From a checkpoint of a small self-supervised image encoder.
Training: adamw at rate 0.0015, 7900 steps, batches of 512.
Data: trained on simulated stained blood smears, 195000 training examples, 20.7 epochs.
Rows from block 9 of a small self-supervised image encoder, named by matrix and row number. Rows with one number within an expert belong to one neuron, the router's apart. Each number is 500 + 40 x the weight over its row's rms, rounded and kept within 0 to 999. All counts start at 0. Numbers have three digits each.
After each expert's rows are labels from the 100 images, of 14848, where the router gives the expert most weight on average: "strongest on" is what is common among them. Only what is clearly more common there than usual is listed. The data: simulated stained blood smears.
# router: slot weights (model.blocks.9.mlp.router.weight, 16x192), inputs 0-191
# up: expert up (model.blocks.9.mlp.up, 8x384x192), inputs 0-191
# down: expert down (model.blocks.9.mlp.down, 8x192x384, transposed), outputs 0-191

# expert 5
router.10:580505508556536542534528505567445457455436465492513436454501419460456437502496491494505506416439434427457504491477524503547445518498543467428541557536581539427516474510542499503528431487497465482532468521525493482587481513450516531498424526503537436453510579580543530520487505538485440481520508540545512469507563452518497541539558552559560484495513568458474432497485506559435502518431513518534495524500519462490512476521549493497579493508485536563513433480448497542483500494499463495481525447539510492508524454451525598580503488448517518486493484541464477574492534501464536592
router.11:517513498501513588479508486539478483554475486500479578459535431478463499513423547514503427391445516485495506525501517484476516489521481462455398517479575537395483442538570513521510462461486477533499485509524454601539527442497461512515472518458538532479476449494509508595556513490499442517550444523536487527507559446485489497521534515545496462441504535496496486544496447506434494458541497531521482509516480456462496542565520517566494499488474523560412478431516450517450488496532443460551508541437495429453516518512455504591440474470497637567486474509458508456454520482512509547
up.2:411496492584474499452523488456483496467468478582417416537506538543428506434428518437485552550608500413516577460501454439548508494528520463520507535504495502523510472455486477512501541469531490458466509479512464451577530528447538474532521473487496553559501505482477544481532466518484489542502545469516598456534503480504469534433523540473508475425566469554488510461393504535494495515492394610428535491496487524500534459485514500504503428490503522504469490462523542561506503491487445478491575496533442531502476567545525513536442562465474498456498504512528433553520487556493504505
down.2:487421496548505460538465437510516524533587577498580578504477493550501447462524517463467551537480487466480435468485376450521513490488572445468498432585545490523558518494522457479542446473549503542514522515515512494562479536458533452467413520551474532470531523546513475479520498531495474497488517506554442493521534506541470488557517559424564489474468483475480506518499535533520520474502442550466471425499483572526485471506510519449500462526510465625491518555463551497418524480455541429515498461473526530486457456495473567606530486514519549539471481494453543524509477436518456446
up.3:515537495452491502475435463485456450551496489535500511485456531581483513550510460468473479536481428511519512541620429515498539447513491522500524481472478531501459527456489518454585516502435471402480480468529446489508496537491475501462512516505477519535447517512541515553529493466491533555475457395468489478541400458446613522478476478465499541449470490504495502478479535520559480519502452598434529459597553542450536469497486503425490463481467471504500551512538486462466531503474491555457548626462455559479516508444433488467462471530514476587531513500492546565465495512562492494
down.3:502553459543498564574454507491590433533452554500484535455466501460536479557463552517530499517556471495461522512493527496527517499514505505501494517515519550520520489500483488529550448484506574500486498539452478438454551506484439509571558481574507459456549488557553517498587550535471473485484463514488557472560419464446434550576503536499501542542506501410489483469423405577540428583442547529485497451535450516515463479524477449519522444459541519503576508485513482426550493519460424515484522493499481440487485479506564535485493444512500521510471442521533554484502538520500539386
up.4:421443428457471456439432513492428542510484511446510461529521528498500534461539472504535534568420502431458519546477452471509494566444497487473526464446478466491436457475541494529484497539461505467506577458475568436608508445449521499438523481485479528596493497472510486467521526466550508565500480527480492482520468590470412471536537548493528524551509552490449495569410540468538545550530555487502537572553501479526505530534518528463454546494496577511463449510564520562508472478466460475512497486501542515454489462497461541421511540492491545518490493414556457452463446528472510515
down.4:505542498449420525463491554510510539472431471528494444519512489515522527498543498599451601542493448472485480518461490452503437480439493518532528436519476546533472489472440547513474479508505465457494447522482426557468614524426526451527490479489484530493505415563486510533544510510444475486444480534548555468449561581552485551518482439496466428476492522500520544475581490559492587513509563529490519460470495524505455504509491462581596431432513500576521562517503508560494496591519480473522480458493506494497535576512458554455512505533496511504558532440492492474528498532546462510
up.5:438456450432461449408480498479471454456501455471516512546526486511442521515498482553466591541503480490510499490529440478430491572440468473481505437520519492489435522517593499488506497530451505467505479464577516542569582507505496506447531515498502486584494483490483407510519520469517501525516462525461517473542533581578469487440523423547514509458438475509495481506501555469573543513544522530475565470540441493416454539500496439515474586466515455523451461480539525555527486515458495490524551497476493546485461476519503505413445512547494356471478472456476459456487515503573491500
down.5:507574511470432505521488555457554466470542452503522470539539520475503559531528544547542607538480495552524543512508445488534456499462509469537576458525526478469468512487422534551495498477529532486529508495528449466522499466427517494531499532480515506459537431522494505566526496499433464507460450574537567509506571508492412490527501460520479420433459456418539508468562518522522537585468445541511572474489493505520481518472465459509486466405469513517557479472463463569512448530452430521524453488499524540426424565563442508442530508495525584515460498443486524490472507560559493550
strongest on: crescents

# expert 3
router.6:570581518552490501437481514532454481515472554496506518447483486517470502478454536508502463473493479453485551469508470514535450538581480537450509486562507527552499483519454457532503511529468464506511422493506480545591505538504407486537464555535488476521409505564526554586594502522457413543471474572515478527426529456506526498454479522516507479451521529493463557466504549532470488474499482560451523497474513457477492512472518539532441508562433459480455485536472444464511472518516432505477537596470509497389534497475542528486461492562540541484446472561564494465402540557566452510
router.7:532629496529516449485490488494522463509442514474473472525554456512496446471479526488465503503509455449423517513426454462506535524555470512501514464499494445497532576507514449568451552495508481553444457482492517475573494492465489482528462537541429517489457538568473574533553464464471519526461490550491487574547467472544482467500618534490529500531506504565537547470477548529530524529462504515457524540495524481522520511426512597494445560566409426502476448506473472534488500534528480485450576521530470544408524523457489471586432564463515507490481447560518528411497513542511512515
up.1:530389561452488506516512478451502477491582539490519533555449556528549563486543456475435455495488495413523507503477448501453485481508532418514487556500521455547447474524494514453548435518440544554527533435468538622476446506502557539565509419482507478482495420449519475508476572494570525503498473498473532503481504557491483483526455516574536507437536523442450497537482469462489543511509552472502521436478479515461430529518494473535487455555595507507490468566496504481430534459527489535450454388517504465517410507459532465538526497541505536481471473510495504527536508435459481505
down.1:416458516565496507599465541487565573503545454511529433431507471475551500584519488520527534551473474574488511486516530526486495467505433526504489486508480455523546513586504509496490461518452581470499420530526505473485508515478519485505481470482419499466539506526477531439530510550489472449434548467473549462465395504502519513462472503509451463546432518430493509506514537544548519498447518506482483446483447408573610494550516472539560487486469458484518453476458475422524457553534478490446451494531573409490513495479449494584531487491443536445483444482509514504522473525547445502
up.2:531487461479555564501518460571536502453568542531498504493497493478475476487510450542445502441512464506562466480599534534489546455480557558508445574534552554547516472494469541518444443510547491480496491533495551551379463486527532465470535507460472481506437435527500442402443525482484510510507482507527532527457518485536468516511454496566407574505471547450525450476563458491477463471501532470465493464431557544527516417509480469518566509543489461499510521562497451540444494427526575444471518505488494499538549530532514478557596514536455459513526496561490454555536476438475463515
down.2:393549506539511514497473442472499486501453460494560453475522462439543451453502523555585547491511551515473532551486438471534444507497500501537528546539503442524557482447529548505521498553474552486524512524507497419508505402511511472436464489458501477557421420555402497460479404534509533505512529532570498463512502496497510480490506536512490469461516502525416549457524503522495468496535476473491532437499436477519436396472484542502604507503487499563536573548548576514456503483501455539501407474570465505504525488488531507445421464499463567512501489486488485499462513463487428520
up.3:495479492591473438489466476449421557490496479482493509453518509468524538567526471445472467545488460435468475523338491512562479522516500549471469439495436553503458506522545503469517454501433484516520482506605480533563536491538565500462524516403546546454590510495574505454464545464499454489471480477490528500527449526558477499486480469492526524462480509505420508430497519476593530536512508424477462541472493453462502551455533486476546474494519510500538475528483458444486456508521587545493566483512540515507478426457484560605448501508489476511502476554469475487507569500476539486
down.3:501623442495447506531507446503553499543457566538563519468553463515532553494545504531478580526510489513525491537536507510525539444513508502480466451474518522514464461511510451508511443421567520446504502453520443457502550573470484470533473500510585504483542493499624499527593529532462489470494489486472507500485462493407455526529449495545516466370459488480452489395496567531480513541469468434453544473477489540449493502498524560452496490504453477460533526452464507547524423563507537514610546506523539476496525529513467512522562496439491419472508492496515523509475516507549504457
up.4:523572540513566587523471483491487540461488512526431476458472456563482435530542496564469484484502515555414482485506538594498518520455568536537470530481545518531456502425467519415499491520401438457496557496427473479470380485418520546472471518496507498547524458541528495471476492513508490528452486562529504533470522426545486469572533522519519513500484497481484505490554462501470535478509494470466430488544499545485491488493514409519460564511450489460460566486511551499462593500457540457510549487523486494520509552552520500467484507572511412497470503562461547473477487497510591408
down.4:477454562532582509463498507493493498478504470517513501527455516462444474454448534498488505528485505506473515483476447529491461480453505499422520522487465493427522499544551539487525484570501470571461510518568456531518423402464504463425527458460539487485567556580505558540593515514501463534498440425513575464523580496554487508487428498425489524583511491533533517543492489481423461480477525504476453475546471439494537493479450414556519517498441470517499513546509516486508542423447454518451521558508466537585447502445477502546491488604445498513499434536456508494465504520460555563
strongest on: no large cell

# expert 2
router.4:463509459539518471488527496448495528484592550522519534471536515437498512471486525477543543528496457475490482464532459555564508431487549549472441466528485533605496520490500536485489494488460517536435455452540461543523545524520522480476509490498501447487378553444472521510407523529446552436466460497393480487503473441439535480456492514471536498531568530537518498424563441524501471552474470580523539439512504487503501480524452535459562448420417445450541506533498522433485504462446466529466484553486528501415420557523513524500492473502495485430570509566479455507519514522516459489
router.5:491509471538515512523445510470505490417545585500497496501539477471448508493520545462488485498523463515569518451557517592484520398543537579503417495498498488557549587465525496519488496504520510505429454495499493555503472468494546462482517498457511454461417580489455492479483557524424571460462490553469572469554471473404582454561480458487540506539525497465554512461481517556445444543504488565539530481533545503482502497464466512498473443433452465475539501491513520558507493523486493545462451537447486504356482512518452557500572501512525504471498515569477465494473504508585467506
up.2:506418514503533469533396444509504510477529475570462459495470462494529513538457507511549547499487483513525455485535500568506474524529443583518521492454480480472469376448510517512464500522462499502468492499493564479438457479447463489458462492491490572499501457424501479568565564467451523519452510525494614517444562506516497476553505504577467551409507565502534496481470584510480541498535543429509494423526495437464463522512447520485437522469510538517500527538553499528491497498513483539506533532521470465413532578502452569535467558419485478512506530545469509409525480503476418477
down.2:468507460487467404494520556514521524482506482453541488470471537510466482519511480547496504442485539502443460535424572419479487505536410534515498513501526463545437527489494531483489470458547380463458442467518463501484531514514484491450508456487578528549492492493504493558486512436495503446520482523587528484471533549494549506547470422547533397464583474512492502547557529496478575502538474478476532480501561541532505536534451580569505502490496494555588574504466474509541446520473435499538510519532473488519627522535500501513530533478450540460535545425499490470489464525411456546
up.3:504551491493532528503409510528448500524520432540510419484529466517491474468477461527497484462533432462509523480560500574490530522574483549512555471563495489541566413530434503502483521495528475431509483550497514493470544593534446515483552505419505463535535441474474480494519520510436510519465529428512558455398505522525509514544536547564420570488485541504519558505455497492461567548557534436455483530547481543484486532478490447503460469507503527518473545484500502487495540491512478419496522522547539406465549528500354516464498540477528537505514536539499557464521570468461486572
down.3:566462437542500502528573545502509531422528516457536484441517488502486491580507513449542530495471460420462511461416588503475439532518433487499482525531468416484512499545504576534519478535507419505487495426475502549472491481509509526525480518432488569579510571467463474522497493508531456481499525474454555546535514469535500583498451499494549434526487467487521480493470501517525539478462472554489477543535537434478552524481582534577526479429455500558497542522468523520425450503470408431526479462472423493522535534473444516552553576486481561540525510484581462510516534456491510560
up.4:540441492513488459461517508483499507462520484532454479475469468525482546572504584584496534536552490469470441479517500508473571460506522511538544433552478535499446453454497482410479524488504569506509530543485539506467515453447482490573473536516452521422545478528586485481504536512510485456492481506494495475521531534518472539507578488516593508550495487409500549551481525447529550467509543468491462508416521602452490526431530508516504523520514529487460476502409577500463444557455513492404520476514472522497467449545646488513471535491558470523490458455439534513448430473488473465
down.4:487576483516558595449527445511517470518531461544503518491506409534504451482561480533490546597552482492520544450484497564535516488463505465441465472492494562558544445450494479468521461427499571469511487499499502496499487526451480474559516511489517517471434484484515468537572562453478456503492503560447478526491473540461473528459490568496480585542466537540504513412480537448499482516523573560481450468511424445494553513578540421464515509533494488459449430494515541465535480498502518475474438480528548414465461429532524512495446475512582502512538423462557496559481487533535572455
up.5:473499495535485570493542588513497499474465547559527511542462424492465460499463464473467474497516448441516404451500555480468471529483487537461471536503511510535498500501519476507478488422451485513581538372511369494445534469522487445452523513416503485474460482494521485528507478545470457523455563475482545566483517461480496466531472497450557585505499540503548526509552493523450505490557560509518542482451448499485464525518480557513497492492544459433488539504507535425548503533473467573617473461512537542532500491495534452497468498497533560436520529476502590524559448511397506531
down.5:570495465489503491499492459463460487494530479484567555459487462455524516542519573458528511464452534570512500486461439576497474560457508506516518542499571428494488545531592505563493509453459441549495519545508479478566511449549572482449436542454510500536498447505517502475531525544441448477529473458483504548528466479556514474413521543488513445428511519430525567481463446461467486457546437502522504504506594518466528495455473504531485592541478506486486434456475527387555449442540428399518447522479505562537528494519484433542493491491481531456502462458521542485454533540483506517
strongest on: no large cell; small spheres

# expert 6
router.12:492528452424518551548446526537485475502525478478480535516450419502484438468438555507552402468511514494537550502542506539550485511498591528446529428483548480507611528446567452535499460415546428476496476600546512527510559513458489511538496408512508451488540483492499393491479552491517594502520507489498545459549470454518495522472506478456506512492482520463506528562525474520522495452424524524538461501505473537522469524492472472534456452522487501510478538500473491560499470446519538511533429468528547474447555524549551502576564499532494561515512533561444516438470501488550567556
router.13:501477481484558521488508583476537503452554551498552524542430479490474489433539548488521453497473454456530555475542502540493525452479581502493459483511498455521590640464499499510488523530574499481423480497519510519445498536549555477472489506585504473483425588442466469486502561521519605481450510504460553498551381432437589477484546511489518519522529487465554531514521489550496469515509519530563525528570522548477562462527456471533480508484447468504510547509575466488510529487504543535495439494483505542478492516464511522500572526497486504465541509547484521488443498557588434505
up.2:459502507602501512542499536492497551492539517464562556471489495485498468526521440502522506438503472493484442463545499498508548438475430488450522528506491511534459491502495467567461486473544537541409489521567462439562470460528534399494566437488541469537478471486487486493499458478474511511481465478514508479525497534473459496516528491490391519520521434492590536549466531529454490553592490525524546493523485423534475439486481532539543496470548484493466478508532488545600496447504505402448519576472522527545530524517437515409506394522511498434590487559498500447554574506527477521
down.2:508509448575467574497508553499532512511476455440543506443451543440464530558484493496454574462468462442456486516449501499491481490550511475517461542565547427519497496541506530507553555486486525550525520432457492537559497480525468540518495546416484548534495524580498486589524491551471517511563525487459570527537477399511479500512421494476547511487454449451473484437472465519572499520420508511505433489567482515429524460421504479533507448457533481504465494492543556492500417494492402420492483435454500506528488545436394535513478520489559533510471508489515508496480514464576504485
up.3:506459539476557476440506370434507488480466506517508508465486477488520546539478436466510557450529528490523445422555549526521410533486496563538508567459520483498426474444482523473504530541486474469539504482527499513580394515426554612489504564459459508448500449531518476515506547504522468485521462538552496537413555519488535435572466475482504464483475451465495497447534453555518473456488523488495562511507521478459491475485507418484502577533507481544454531480426522527504506474522537428554514467514463567494506495555480481451476502449480529490542594536570577498488483537486520533
down.3:462466506436548524505528479426508468457563540480517463483492501474484592520500489507509510418484510495575552565523474515425547461432532571565538449494446500483556537411440536470516447517499470514482528399430497567473620495451444457532562528531456552539458512545521577559493453544457555544513456476496485487477529519487549496434524447516547486505482528462494563513485520575595474558510440503512519468513518476516489482511455576519483446510518544463513533474494488485505496471430542507480510461538431495497529490498533592498454481443486444503479521487488496454490564492487455494
up.4:434502469503464507513464537416515630512479487547515549499472536489529556541497513541579524455531458509518553478498505489472523521473497496475494477502467484501452482474523430473532499474524525501494523500589503471485502562528521523539578461448488519498467493483512479542453487506627533420517491437493503476466509479454474519448417536505533531467483549486474543530504491400506537554500453472523499512505421511458517595485487463491527510486525442492534444533476472432510506524525478556389483435498524447495423541500476514518512431542503585436570573530403529505519436521511547442
down.4:500556515478580482519504551536455530505421482574455414521476523501484526523521452545532454531512472575496491532436495534513456546538540492534471524455494435518490456516518441493584485555482487475461415541484490474461487456534482516505480496469521471536478489542461506591496526461435507514476528502448537510402482440475486530441480460443457529537528476458453498496458442457443465481509547491524496550539599536466526473535508453555591526456444536485478523535516507377522537550544559512447492452476483464507539483513489464545445483517545467435580480528480507522451464506426519581
up.5:506507537572527455531578588505547463464483476534459500522515544485573470456507528472512480602533511515464465451488491502456478485393504583505586524497488489470466468471519485485464472513446531581396498495466584447504508506492471526448547490513543513509448560542536503532508488468476488497514480542468405515422528508482495517516477493501460456466542458495484589462491543491573480461523505444484442509455541423496525443506477527526406519557535583533545500456467529463484550458550464492485483470572510408567425487517526487497504490415535505422516470499499499528513454482504497480
down.5:494528448493483508459477411462505441464476465494493458461529485568450518552537507441463430506509543496512528479518476552538571563423525511531514474500456532495447562511498503526466497502463511503526535544539501586508496549573536502452528464494510482492479497550571530475536560498488442503507518419402522481508467591559467476459506534538406482502424586477542483506506468523446514581448491490542494482492504569438501509551517447502517463531561536504474450412512425419496437495460539488548471514488526435499549499553466455502553459515525477426448492476559487500555445507496446461
strongest on: crowded

# expert 1
router.2:485486494486500394488483498483499514504649479459526477471507520518521498466555589523455589483452490456492505458533446516475510432504475505497517477504504502550491509526474558494551433528467537527469484534585517482497529489484538468592525502471450498519472483511463512534419480510503465483414513497435488520480455531525574524503429536483556491537508512505522562510471442466517586535498503512487489490507517454426497599511517498535585512464446428448533463517531486402537518514483505559417536502483507436383526508486524501515505464585484556526581468552478483480521559471536505502
router.3:547515463478509440480474519569465501528559488532505534466555499513530477503589560471491514501479456412407464541469470488494525542542467540473505420525438478533499513542505414483575520496475517514431469522557566537539495488476512513507544523519461537537452544530514482534519459481480504521474489560420465503460495499588468521493490544455517478469480460534484572537510491462618619463463503462443444562502495516439526503416495516483475559524476462472439453498525457513534476548492496520418528415483494475447553448486481457450419493522522532504509489551500534430547497505498464571
up.1:499505519523522523576486507500477484511472540604501461478389458438464556460560455446516445538517469545556520548550570578550530470487465603490430546525509535467510477484540533574507477482474464480473512527536459525518572495473512513476458455461518563490491463479490530570510502496495512469481477438563545527551492467421512517568482433508532520478433595478514484494491510524425456531524507457516476475558476460471507494561489501526573456510496607575519557482461467538555521474498477530493421525496547538500483521493409505496505452443559495516481474521481466537524561494544496435
down.1:577489420481468551429556509464501443433540537429506543522533482465435529516472485471456491438530500501535509499511566500596490512494432445511526529443551568502433518431423510481454518519475471568499515492504434511533453431487502497481535561506520490421498513486522465527524474476554430551535465503431548465492534462501518495510489495524484437438512484574495498462521506465519511501472546486485559595460524536466496584432449528439415518472453559453466487509483506502458482446496499550584523478519457548534507565513509488430508458490492434526519568580551452509519528531490479523
up.2:555518459510533512469463544555536494553537578524492492510468488499504503466561496515497443511414538527549508545506507543544474477468498466499508461525523455500463526505575471504595593493517380405565550561441521482524501450463492497540453477514480461481477480456453454444535467520509535511498560489551483523463495547528488524474509473472465494409489555504456441512523538535601504472481507508523468552518448438512433427504542443467455481539514497535494570599487475523499563472528497479544502445440543504495508446520492492520545495495521499623451526486493501581446442540519465538
down.2:542547495518492566530488540517432541505525493496449541441518505480559555561511495495444486523498473500512488426507507507483508523424539541499501552503526519450469479511526505444596533532437506530526501497479447528453537567523547533479551510528505443514563499464503479483436567440453420487477497543485529502546553549487508524501562472433462486535447442427542441524433473470424508497486580561517513530514519449509525544511527466533486520502529503521376430512514463484549581442458503517449476506527484580518488442526509501461474473504535515559510555515521408412435556469490554559
up.3:434515481555538535461472517523520530493478501462546507579514460522502504505475487510600340527428519474499463577557515532530456511484541411465469523489475490479506585393582493473549503438535529522445485487518541523485516489523511484467510521540558478542514489533541475552536531522519552516468504586521516502556531511449447468481542531419494549485532492446536433511537469450449503510483508523567367549476540511553497421476461486478568520488548515580534497453472459529509506475548457455537480472506529509510484525475514463466517520428524560480540473534468488538509542499518484501
down.3:601515470477505464459571463548519445483542514430560503495541464484509473505454490487423557573472495488550489443484538451549550469510513446526509450462517516577502475438538508555521466456590434511457575502447483457521539506436482563473455467444472564468400529517507501464530502514577476541517524487455448465535508441536471483463485543483563509527528494556480527479564514504549525496536446502482499490457498481491498515465497531402480477538454456545501574476532546537488456505508453453540514585483510535472508479472487523579425528484442496566470499478520475541555548452491406482
up.4:490529562468485541495418465496508545502496465505486541500508463487456510416508462521508468496465504441537471465504512559522527618527517498467520506481587537491504529491555510593516485456554438428475494561428566497478523517442446474469528509525499504568477414500474495504517449474475541535506520503453612560524511434467533493494508510501450493480546567419598490461500549472446530575434511516485561487474449503521436452491480448457505475491533521504487499511424471511456526462534506544492508496548391481469470483435434559467535527524549563489525494531540476447470558519460556514
down.4:541541463450543528495543546504535481545458546458602511486441479428459493472541473453497581507491502489488448516459449433495447439452477458532469495521590489547482439436539499488515509535508538520543489481454472540506538470468492491491551458558542515393454511486525550485461499513457581526484502504507468461499507466542526483520390477492606503437500489504459600383505507471465547530543470471482514424495481501478388502447571524475557480510566500539532473586463552528496494470505506548471512464468498522480448486503513495509437535482441500537472477470533539476548532482486478515
strongest on: round nucleus; small spheres

# expert 4
router.8:551481475425546443432562498507435487528511495541463487530550518461553484524490546483504556535526481488466532480480448410522430551478509546440588496543418475543564498510541492545481565398513544567473451521518478503525553547481551499433567519518474471437562538506524529493504460475542523499482439568458541538484513513500480520488478523432561462488447477529465500436472547475569549456480463506447540563516555562432539490478473530495425503500468471422453485432436486523526487568450523479509562472500537473507448553464488495575439514523485491507466471536520490481562486473488525521
router.9:529578505537525474441509542468498516555464497469427484487507489482478458433470580548459590489494505467422500510494475456519571511501471535474547390508422446609475533550493455516437518540525490528469477500561523520542532488440402508533537526567482521492513555512542514449486537542467473535488516545489473571470472502510506502514543503509523458507457494488485537444427507465529584560474544494407463561492532506473517507475489556537447535540447467498450477514531494551506460587459484536485503539552470508471513515473495515549445595522499450473497479570526552467457552570551474497
up.2:487492495515497530485485508510516492423535446476516439524459476493511482484493497493450407458532517407509468578543543488486477396464496485502496544463625527470466527488559522482522458511505576490434513544474534542508484400491506501555493517525505476483460443456566460538536488487502486490482536545504514541501467480440545529531492580446588515418488602521566535524440465503442478498415465509500465516487483463398552509507554509504541515492587517505542463519441432502491473450559520490466473500523468460466505482476473451524494446489465580506516470498453490487488537426556427537
down.2:467501493540523520440470573541523479528495566529548514508504538449509492519500506556556475537494490509528444531501449519479536557542503581522542533513475399505538548512538565469492595544470544538475501476500529517506515516492553518507538460496478484519410517475478481455419519543445600487508531471537423470532523431410453522468523437554533531522500500535492531494467470434437459459496481502536483481469498456628548463497542553478558517481584475464540375506518492498520526506477504543488485481477537528446473512537484513449519499518452584510528453535498503497427513495545467395
up.3:480504454518490600539483486522499527438512428475523526493468530551551531496430483529492497474471471413467524496488470452487499456609518544493511546511515441496542455531518461449499508502496439491560389479555485446537472451563508534453495432454515481487540505509566500496553419429502457499535525533400577492503513466570508457570505492501513473569466474469484576481467524537505549522495488516510521501452487517436552543488477595512538519469529526462409542441478519460450530493531478383491517475486494530461535516446536512467438501495538547475537539517479588485461471517456513517
down.3:497541601494510520468543512506514486538500492512431579524570480433507433480481482552480445566539523491572525495520490520560452593460535538434507447491541514518531503479476430466515487518445520488480463543536542495584441541473539502477456541529481492540493439422491476449524505500552520555488498496539464427461614432430434470496468524460506472463458529508509473465504449521486551501576517517513572443464514508517518531542494469422489518534481573512468517530505532554425573490505475590533494484491463487509437542479557486449501533507558532531575525544499437548532515437502494514
up.4:547441553524459459535491487504452485493536435566469495487506490488461480522467459475464612492460515494447426467533499500564488532517580417543452506533491547546482440534564540509496499490538563480549453591527423493558464476448464529527495564464457566522506585511462462477506533481510517525505477523527525496540488493580495520451526599445524469454448514522409573509519555522542538470452438487450501501532437518470502504529430544567478431490474482468542493470484558456474450517518484587484471476491521572510516525483499505531596532531539477516568486479471469481517465445502531492
down.4:536513471538513492465506461518504470476546516440510444431490524504474475471457473448458546471426482440495488529474534481502531440488500473437433460512469487558455444445477498517428454477582413520540500524492500486504425440466518441505484438477466513515429496524463523534602474501570466554593416461441507460541452460594547560489426563512502532485568548606504541466547542533510532505487442497443500542481531483433501549478472493501472514524514531487532474546473548493459427496494525490493490557538481428481444468454491521532491438520527519516534439569496447508514539489470488513
up.5:443523423453534511445552511463457511468470528485560474465485490486493511445530559502473485467510523463457540495552519554522542491508517566505471483430519479469496538537494468501557471523533546523425530513575524547533521551515489547581502448531411500523521510517492480470480415529422544421539598492504438585475501488545509430529455454548506513484463501485437559427490468512501481451472464478487497492476546623431507528524516489483527544400475512489493508544531459533483462517483513452383526522563537499442528509547485507457515429401507554462513478488503542507461533488477501519
down.5:540522498533442538492479554463548493457506423567453469517585437488583539536497539488421553534498488480492564516499528500552499482457527443465477479479491534494495477429491533493509506560490543501507449574475531504490536544433496542522571475468462493463505551481480559487585552508571419552433523492494511460469539485551512480536463561438466505495476527486542471452551487599482473435510507527468535527525471497512451524464574494510436484438474551524465627505489549451422472581488480509502533524479474426522510504472479482477483531555506464507522574506479459462595561503504522481
strongest on: no large cell

# expert 0
router.0:412512462471548459510468586540502504582487450512542589534523501459495513512524450413468560493521441558563502515487561395475483495475576565508546543368472546561466442544513495526546521492552468420488500505504457500466522465449501490440523528455503526554464483522458519455518492482583511521460473504447505435483591519490470473464466541480518534453518495517528528499533442496559495498486462536577491484549506492510574447419501462457479511489441449448504485532530552515530502492452447491512487478478529484537421544513496502522473490486499538531490556472444466537546438490488523565
router.1:477529480462560521559496521548506503600502463495471486490531476511512517525498430414507562533495493494522505495547544442528482432511597581481467562441528501511541474497536537517531463503525464462483514478520507518423541442468515508484536503467511451539512520520492511495451513526625546535462510546458486433448562467441459482474511482428540495533529552499541530476490437479523458511462489561553477500525536528487503489449492579431533473494429433446543533477504561537451481572418448484545530512486536544495404457508541503536528541537516546549562499537494418551533549515424521522
up.1:534575509330524453545451516477559484547500481417521474508508409497528515524492527589479460530489494525497546525464492498518513515482498503516440496495467465478522538529558526524501439448510519504495519486551550491472483490533515511519539438458527450482467477500446435516465524458490493499500460460418441536467502534435468489508450461439470487528515532498553474498521499465524472397535521524531477530443537576561474547563513536514595559445495450555480431529458497492494445492516520474550607534508505451489579523522531490438553453558473475537471541533449499508457520430519537543
down.1:513430498504522445600556452463511451480546451464510528527573476587521425481495538460546499549545510523523543492499523514463451507513506523422471448542452595436483522447486489511450388456556456489560500463515504527497483484374506449504488494524501495469488536497514546534558507529535442515477511472420492442541494527497496537444527552428569519500486463552516456470526534520556513495483499439432488491479484469484520513519482512444466522518450501470425561503475509519416456521525561425533552517513575470490494487458503518473572488483467518496489442548542465532537476410480499557
up.2:560483464358541518469567477472446485431516490499518531567469551570528477520455533524498508451516493518561476501512450477498479474461469523505603478528460453522399533446481463519508562517500548506499407490602454487508540502519512462421567501464469541535538501515622446522485499486454499471508506428455515479578460562545510467479518530444476463538483429523502508527413525469495524506506468436500492478515546496452492501521490529456465538571500486470446485431527500538548487542516479525490486580475537525480470553470434488485433471553499446518551519511473521500485432515541519491
down.2:515504512524480555482518466506569393461536508519491490604556500462506494464480596452483549532490495478540529456501433538502543514423476478545499429565473490443516563552468467520493544426515482463498500476501549500503528401507466480500396502477452554481449458488445519481495439547556463470513390558517438513549499529473475554566531559474460489513450456502513482536493519527515462562511495532459531500512531479479536544592514485465539512551443536486437474501423472552475591518534524511544461563474462523438491475506538513487529507485568521545493493463501500539530477445493429527
up.3:527570459458471568509498477528514476488520573557469521508490471572464470510506520560583475521449492488388507499534506554489549453501508524542468453515477591495543530490485428472447467500483422511506500503479540457456507518505417510523451549532430464535437416543509527489532505485460556499548523474533520563438469527452469552475537484492489544514521610479548475460505464539512474477488493442473551545526524506473519541486513532457532419495488541414494511540586455527498471510500489484445621615527447452487483476453514460532419471447521494486461497484493494522480485517515552470
down.3:487557544471502461437537490495493524473455477547551503477556490556544515516575459515478513413474474465492491479512447554480492534458467503498506565606480394485493505462559518480580538543511430478514509426523511496462507479453530448449547573455427542539439446533438520546402477562523530547534505526553471564497518546507530554465597473508431474518514492495492499466505491471486474483558535562487485485473535461494527454480526472516527511497418533559468529480521540520511421499502555452551422492498422523550486439464437508520501499533525463491538466434513479504541475481546431525
up.4:526554482491544507514532463399458482385514567496446512458478538513530529505473548548436499497473495439460582442549440584553509464482503539530517525471581500482467520449493496470454470516448461535411512557516551546512488462503483550511494506558448515485451485510485455502446460517525468471508600524497489489503406504471489425537451508483417493467552450485581496452496545449496465475500506508518574502441530548461482464499570553553586445494496520523497515563460499473424546450584543458485478536501495507502489493497537537466501503425484485464503523476405481493465522511503495461
down.4:490451475445553470531480539422462488500541484527525540531469475514564396494488513503548513523515591508470505483488486541515508512511499440384487575457541495452460495544527463526485479491524513418533519473520560543443499515520494537533442491481473475498477476465461537486474462556537406510504545551491498594553472464478483541485491539529532536503491512496545483467548504495541514491504505484412581513473544469543546533554519456529453537462510544524535508491541455519376545518551502492491532555521576536521447522493477435584489483430522504495421434514558510606531488468417517521
strongest on: crowded; dark grains